config.toml
model = "image classifier"
translate = 0.06
qk_norm = true
inner_norm = false
patch_size = [2, 2]
loss = "cross_entropy"
lr = 0.0019
beta2 = 0.999
batch_size = 128
lr_schedule = "linear"
final_lr_fraction = 0.1
Rows from block 7 of a small image classifier, named by matrix and row number. Rows with one number within an expert belong to one neuron, the router's apart. Each number is 128 + 24 x the weight over its row's rms, rounded and kept within 0 to 255. All counts start at 0.
Before each expert's rows are labels from the 100 images, of 14976, where the router gives the expert most weight on average: "top examples" is what is common among them. Only what is clearly more common there than usual is listed. The data: drawn small creatures on textured ground.
# router: router (model.blocks.7.mlp.router.weight, 64x128), inputs 0-63
# up: expert up (model.blocks.7.mlp.up, 64x64x128), inputs 0-63
# down: expert down (model.blocks.7.mlp.down, 64x128x64, transposed), outputs 0-63

# expert 7
top examples: blue; butterfly
router.7 [144 116 106 135 148 124  96 106 151 152 148 157  95 173 111  80 104 138 101 114 164 101 146 127 107  88  97 134 157 113 108 123 102 146 118 163 127 132 161 154 102 110 146 107 154 165 149 166 126 141 120  92 144 143  98 132 106 125 138 137  87 145 170 118]
up.0 [152 142 157 109 112 106 164 119 108  91 148  81 172  85 126 112 153  85 161 145 137 173 128 100 145 151 151 140 106 118 147 147 135 109 141  90 151 124  96 131 120 146 131 158 146  77  99  99 121 104 190 144 101 145 160 153 139 132 129 148 131 153 139 141]
down.0 [132 120 126 171 137 118 144 117 153 125 145 129 129 118 134 173  91 155 101 101 142 160 138 135  93 122 155  98 129 101  98 120 113 101 141 113 157 120 124 134 123 135 112 106 141 131 149  85 129 153  94 116 139 116 123 146 130 129 163  86 130 130  86 116]
up.1 [142 135 131 153  69 119 153 163 131 122 148 105 159 113 113 131 161 108 135 136 105 116 108 129 174 137 147 131  99 149 168 145 130 110 120 128 143 120  53 106 146 147 127 143 142  86 152 143 116 123 178 173 111 179 163 141 107 124 136 148 148 129 103 121]
down.1 [144 106  89 180 129 118 150 155 178 146 130 115 119 121 121 120  86 145  91  89 130 156 120 150 134 130 100 117  89 102 132 106 124 145  94 120 163 125 134 125 136 104 109 112 143 157 177  98  90 187 110 134 112 135 142 136 144 150 144  86 114 119 108 119]
up.2 [167 108 101 145  94 115 103 121 131  97 135 168  96 155 160 100 150 120 133 132 121 115 121 168 141 159 137  81 158 137 114 157 119 114 126 155 141 120  86 111 113 160 109 143 133 121 164 134 134 111 101 119 157 178  95 122 105 113 153 127 141 151 169 144]
down.2 [142 104 115 127 144  99  88 144 133  98 155 149 124 112 124  73 140  91 129 127 139 146 123 132 145 146 139 118 137 152 113 153 104 113  87 174 168 141 120 140 130 154 152 149 115 117 110 106 122  87 170 177 144 182 114 107 116 112 150 146 144 178 167 165]
up.3 [128 159 127 125  91 147 165 145 162 133 152 124 137 141 123 146 130 147 132 146 114 114 121 153 133 122 127 118  85 126 157  82 132  91 127 111 117 129 106  96 148 127 141 161 171  92 149  97  90 136 137 105  77 112 146 177 108 145 133 102  62 109  96 131]
down.3 [124 135 159 106 129 117 131 146 133 118 160 118 156  96 119 105 107 123 104 127 161 177 139 112 119  57 156 136 136 112 182 128 137 111 100 134 125 136 154 127 104 191 154 137 112 101 141 107 100 115 176 158 132 143 151 125 154 103  94 130 135 154  93 125]
up.4 [155 145 130 144 160 152 144 121 139 103 134 128 134  78 109 115 141 121 137 131 115 143 123 124 144  89 139 154 105 100 109 116 130  74 105 124 157 131 140 129 123 149 115 141 142 143 128 120  68 127 129 188  97 128 156 132 129 131 130 100 159 142 100 197]
down.4 [122 135 119 137 136  94 134 135 114  97 162 135 108 115 140  97 162 117 126 151 122  95 148 137 114 141 195 141  92 123 140 134 158  76 124 152 128 135  94 122 127 160 127 182 172  92 169 123 135 108 135 145 122 149 115 130 150  91  92 142 150 138 137 167]

# expert 6
top examples: pink
router.6 [121 118  92 135 128 113  68 130 137 161 146 169 108 161 144 103  96 102 118  92 152  84 139 135  96  98  98 125 135 117 135 130  91 165 145 154 168 127 144 134 101 129 147 107 153 137 161 130 123 162 134  76 121 128  94 110 122 133 135 142  87 145 158 117]
up.0 [ 84 131 114 120 146  90 160 113  99 148 140 121 149 162 126  87 140  66 175 139 156  97 161 109  90 129 169 152 105 126 158 153 147 133 146 103 106 145 123 137 137 133 131 139 174 112 118 161  70 134 152 137  82 100 112 126 129 131  90 133 132 117 109 140]
down.0 [ 95 110 107 148 172 101  96 114 162 120 140 151  94 143 101 102 130 119 150 140 159 131 153 127 143 122 109 135 113 164 104 126 125 121  99 145 112 151 160 149 138 123 138 110 162 105  96 113 115 115 178 130 116  85 127 190 148 164 103 102 132 128 129 157]
up.1 [116 188 140  89 105 112 140 130 128 152 167 115 130 153 151 112 167 110 139 125 140 108 127 146 114 154 150 149 100 132 121 125 131 119 159 117 110 109  89 113  97 167 116 143 170 118 153 145 131 133  81 107 100 130 137 107 106  86 146 103 123 146 131 139]
down.1 [122 149 179 129 116 128 125 114 156 134 151 100 112 126  71 141 142 107 113  96 146 133 137 118 123 120 134 132  83 148 130  75  90 136 104 138 140 137 151 136 116 168 159 136 169 120 128  87 133 124 175 157 118 131 184 121 111 127 125 110 110 127 108 135]
up.2 [ 98 141 118  99 119  97 155 120 103 148 144  97 154 148 125  83 141  66 166 127 160  91 146 115 100 122 181 153  89 136 156 147 163 148 163 133 126 141  93 123 127 143 124 143 176  87 137 159  89 149 146 132  92 111 132 114 125 133 104 144 144 132 115 139]
down.2 [105  99 122 126 148 117  96 120 173 125 143 136 105 134  83 125 154 112 144 119 145 139 127 125 153 143 107 125 104 174 106 108 111 138  98 130 119 140 159 150 138 148 131 137 163 114  93 112 122  98 182 143 117  94 142 170 148 151 117  96 113 134 136 155]
up.3 [ 76 126 112 120 150  91 157 101  93 145 136 119 144 169 122  86 130  78 173 146 148 103 162 102  86 123 163 163 107 125 155 150 145 131 154 104 104 155 128 133 139 120 141 131 173 115 110 159  68 141 151 133  76 100 118 130 138 137  82 125 131 101 110 142]
down.3 [ 81  91 108 145 162 102 103 103 162 116 136 154  97 146 103 109 126 112 149 149 154 139 163 119 143 128 110 137 114 163 105 130 122 119 107 147 112 157 160 141 138 120 127 116 160 102 106 122 110 111 170 139 112  77 130 182 153 173  93  96 135 121 139 151]
up.4 [127  97 105 146 101  93 140 165 131 155  79  96 126 131 140 120 107 120 134 128 119 107 140 187 108 155 149  84 128 148 129 172 145 169 109 145 155 116 116 149 103 142  97 136 118 110 139  99 194 114 134 127 155 159 104 127 155 130 180 155 149 158 162  99]
down.4 [168 129 129 147  92  96  83 146 148 137 117 121 125 140 115 145 126 124 128  88 105 123 115 164 132 161 104  77 117 168 134 102  97 163 118 112 162 111 158 109 123 160 125 129 110 139 129  82 151 130 141 117 152 138 144 145  94 110 164 130 118 171 150 119]

# expert 61
top examples: white
router.61 [128 117 151 137 141 175 143 130 112  85 109 135 133  79 141 163 182 129 147 134  98 178  72 143 166 170 122 111 146 144 121 141 128  49 118 106 131 160 132 128 129 114 104 136  89 148 140 135 126  97 109 163 145 116 120 132 134 124 137 131 160 104 134 138]
up.0 [136  92 100 140 164 159 114 142 161 146  98 154 128  88 153 122 121 165 154 115 139 166 104 159 169 119  86  91 165 136  98 107 118  97 106 113 111 140 176 149 116  90 112  91  91 167 151 121 112 121  93 125 154 135 123 162 133 144 150 143 110 122  99 107]
down.0 [136 112 105 168 179 132 167 146 153 152  96 106 126  95 128 124  98 158 158 149 132 142 160 150 143 113 120 116 143 101  83  97 150 108 136 130 133 122 166 131 111 107 120  93 111 146 151  96  83 153  83 159 104 135 151 167 137 144 142 125 150 126  85 150]
up.1 [138  95  99 139 165 162 118 141 158 147  96 156 127  87 156 122 122 170 154 119 142 165 106 157 167 117  87  92 163 138  94 108 121  97 111 113 107 140 175 150 115  85 110  91  92 166 148 123 112 122  91 123 155 134 122 162 133 142 149 142 110 119  98 109]
down.1 [141 107 106 166 182 134 167 144 154 150  98 110 123  95 127 120 102 154 154 147 127 143 159 150 146 117 113 119 144 101  86  99 150 106 131 134 131 124 168 127 112 108 122  90 107 149 147  95  81 148  84 159 105 140 147 165 142 144 141 124 150 125  85 149]
up.2 [138  96 101 140 165 157 118 142 161 147 100 154 124  89 159 118 125 160 155 111 142 164 107 163 167 122  89  90 166 137  97 110 121  96 106 109 107 145 174 151 110  97 106  91  93 167 154 120 109 122  89 129 155 137 124 164 135 143 156 144 114 123 101 109]
down.2 [136 110 103 171 178 126 166 146 153 153  95 105 124  99 127 122  94 161 151 149 129 142 162 152 143 114 113 117 142  97  87 104 149 113 135 133 136 121 168 130 113 105 118  92 112 144 151  98  87 153  80 155 106 137 150 170 140 143 150 124 151 125  82 147]
up.3 [133  93 101 141 165 157 114 141 159 144 100 155 124  89 155 123 121 160 154 111 136 165 106 165 170 120  87  87 163 136  99 109 116  99 108 110 111 144 175 149 116  91 109  89  91 165 154 124 108 124  93 129 154 136 123 164 135 145 153 144 112 121 101 106]
down.3 [134 114 105 168 177 127 170 144 154 159  96 104 128 100 128 121  95 157 157 146 133 141 164 153 134 111 120 114 138 102  92  99 153 114 138 126 133 117 167 127 112 106 121  94 119 143 155  94  88 157  80 150 101 137 151 168 140 140 144 124 149 121  82 142]
up.4 [134 177 157 124 121 151 107 120 117  96 121  77 114 150 126 144 167 147  90 137  99 155 106  73  88 133 119 166 139 104 117 144 101 100 103 151 107 133 129 111 152 119 137 163 106 151 124 154 114 103 131 151 143 132 124  85 128 117  95 130 145  96 155 161]
down.4 [141 110 142 121 136 146  90 112 125  87 140 169 129 142  99 128 163  98 144  99 135 172  95 114 165 127  90 112 147 172 143 121 120  99 101 126 109 157 150 143 163 135 141 153  98 165  84 137 107  83 173 155 172 112 102 132 129 157 100 135 108 110 148 131]

# expert 28
top examples: white
router.28 [136 136 136 115 152 129 175 104 102 115 101 122 161  72 123 194 153 136 156 156 129 157 112 113 140 133 142 145 145 148 152 123 177 105 134 126  94 114 144 142 141 136 119 138  98 145  89 107 113  78 140 150 142 116 146 104 138 129 104 138 168  94 112 124]
up.0 [125 149 149 105 171 142 157  97 127 174 102 113 150  96 116 153 142 141 169 102 164 176 133  93 137  95 130 159 129 144 142  95 155 134 135 126 100 129 161 166 110 144 110 120 142 151  93 113 120 116 121 123 136 113 159 122 144 161  99 144  93  97  78  91]
down.0 [150 126 128 142 160 175 180 136 159 152  95  88 120  98 131 141 111 174 124 138 140 157 112 112 151  75 115 158 117  93 101 102 128 118 128 115 107 106 141 136 130 111  95  96 129 141 133 120 112 149 106 109 112 134 162 159 146 177 124  97 139 100  84 118]
up.1 [112 135 149 102 173 148 157  84 130 151 114 138 128 101 124 145 144 152 174 122 164 175 134  96 142 103 118 148 137 149 136  87 163 101 137 115  87 154 151 152 125 113 123 129 140 144 108 115 112 108 118 119 136  99 140 135 153 160  87 133  91  84  85 101]
down.1 [149 126 118 137 166 154 175 144 164 153  97  83 110  98 129 133 122 159 127 132 137 161 114 120 165  73 120 155 110  96  92 103 135 116 112 140 116 109 150 148 123 128 102  97 131 134 123 102 118 127 119 135 120 142 178 158 142 183 142 108 153 119  80 132]
up.2 [153 157 144 111 133 133 124 118 110  84 123  95 126 146 137 137 166 137  94 147 121 126 106 101  89 126 138 153 141 117 134 144 112 107  92 158 112 108 129 128 136 130 150 162  83 162 131 132 109 101 153 150 144 153 130  85 120 117 112 153 164 121 156 161]
down.2 [140  86 147 132 141 171  94 112 127  71 133 168 123 133 110 135 148 116 113 130 117 161  97 102 175 118 101 118 160 150 123 142 108  85 100 132 114 155 128 138 172 102 135 144  81 152  93 155 113  88 157 146 177 119 103 129 142 157  97 121 123 112 168 139]
up.3 [155 154 145 112 136 134 121 120 113  86 122  94 122 148 137 140 166 140  93 147 122 128 108 102  90 126 135 153 143 112 134 142 106 106  91 159 110 110 132 127 136 130 151 163  81 164 134 130 109 104 153 152 144 154 130  81 121 115 112 149 163 119 154 162]
down.3 [143  86 146 133 141 169  94 115 126  69 135 168 124 136 107 135 150 116 114 127 115 160  93 105 170 118  99 117 165 149 126 144 110  87 102 134 114 157 125 140 174 102 135 143  85 152  94 154 113  87 158 145 178 121 102 127 144 160  97 123 123 113 168 139]
up.4 [126 139 151  99 167 146 151  85 130 160 106 124 137 106 103 157 142 152 169 109 163 178 133  98 142  99 118 154 131 147 147  87 144 123 135 119  93 145 166 154 116 136 122 128 141 153  93 105 113 109 132 124 141 103 155 131 142 165  93 143  90 100  78  98]
down.4 [158 137 123 140 164 162 180 138 155 157 103  79 117  87 144 134 113 159 123 129 146 151 113 120 152  70 139 158 119  87  92 117 137 122 126 130 112 102 134 148 118 123  93  96 127 131 134 112 123 153  97 115 111 138 170 150 141 179 145 109 153 121  75 122]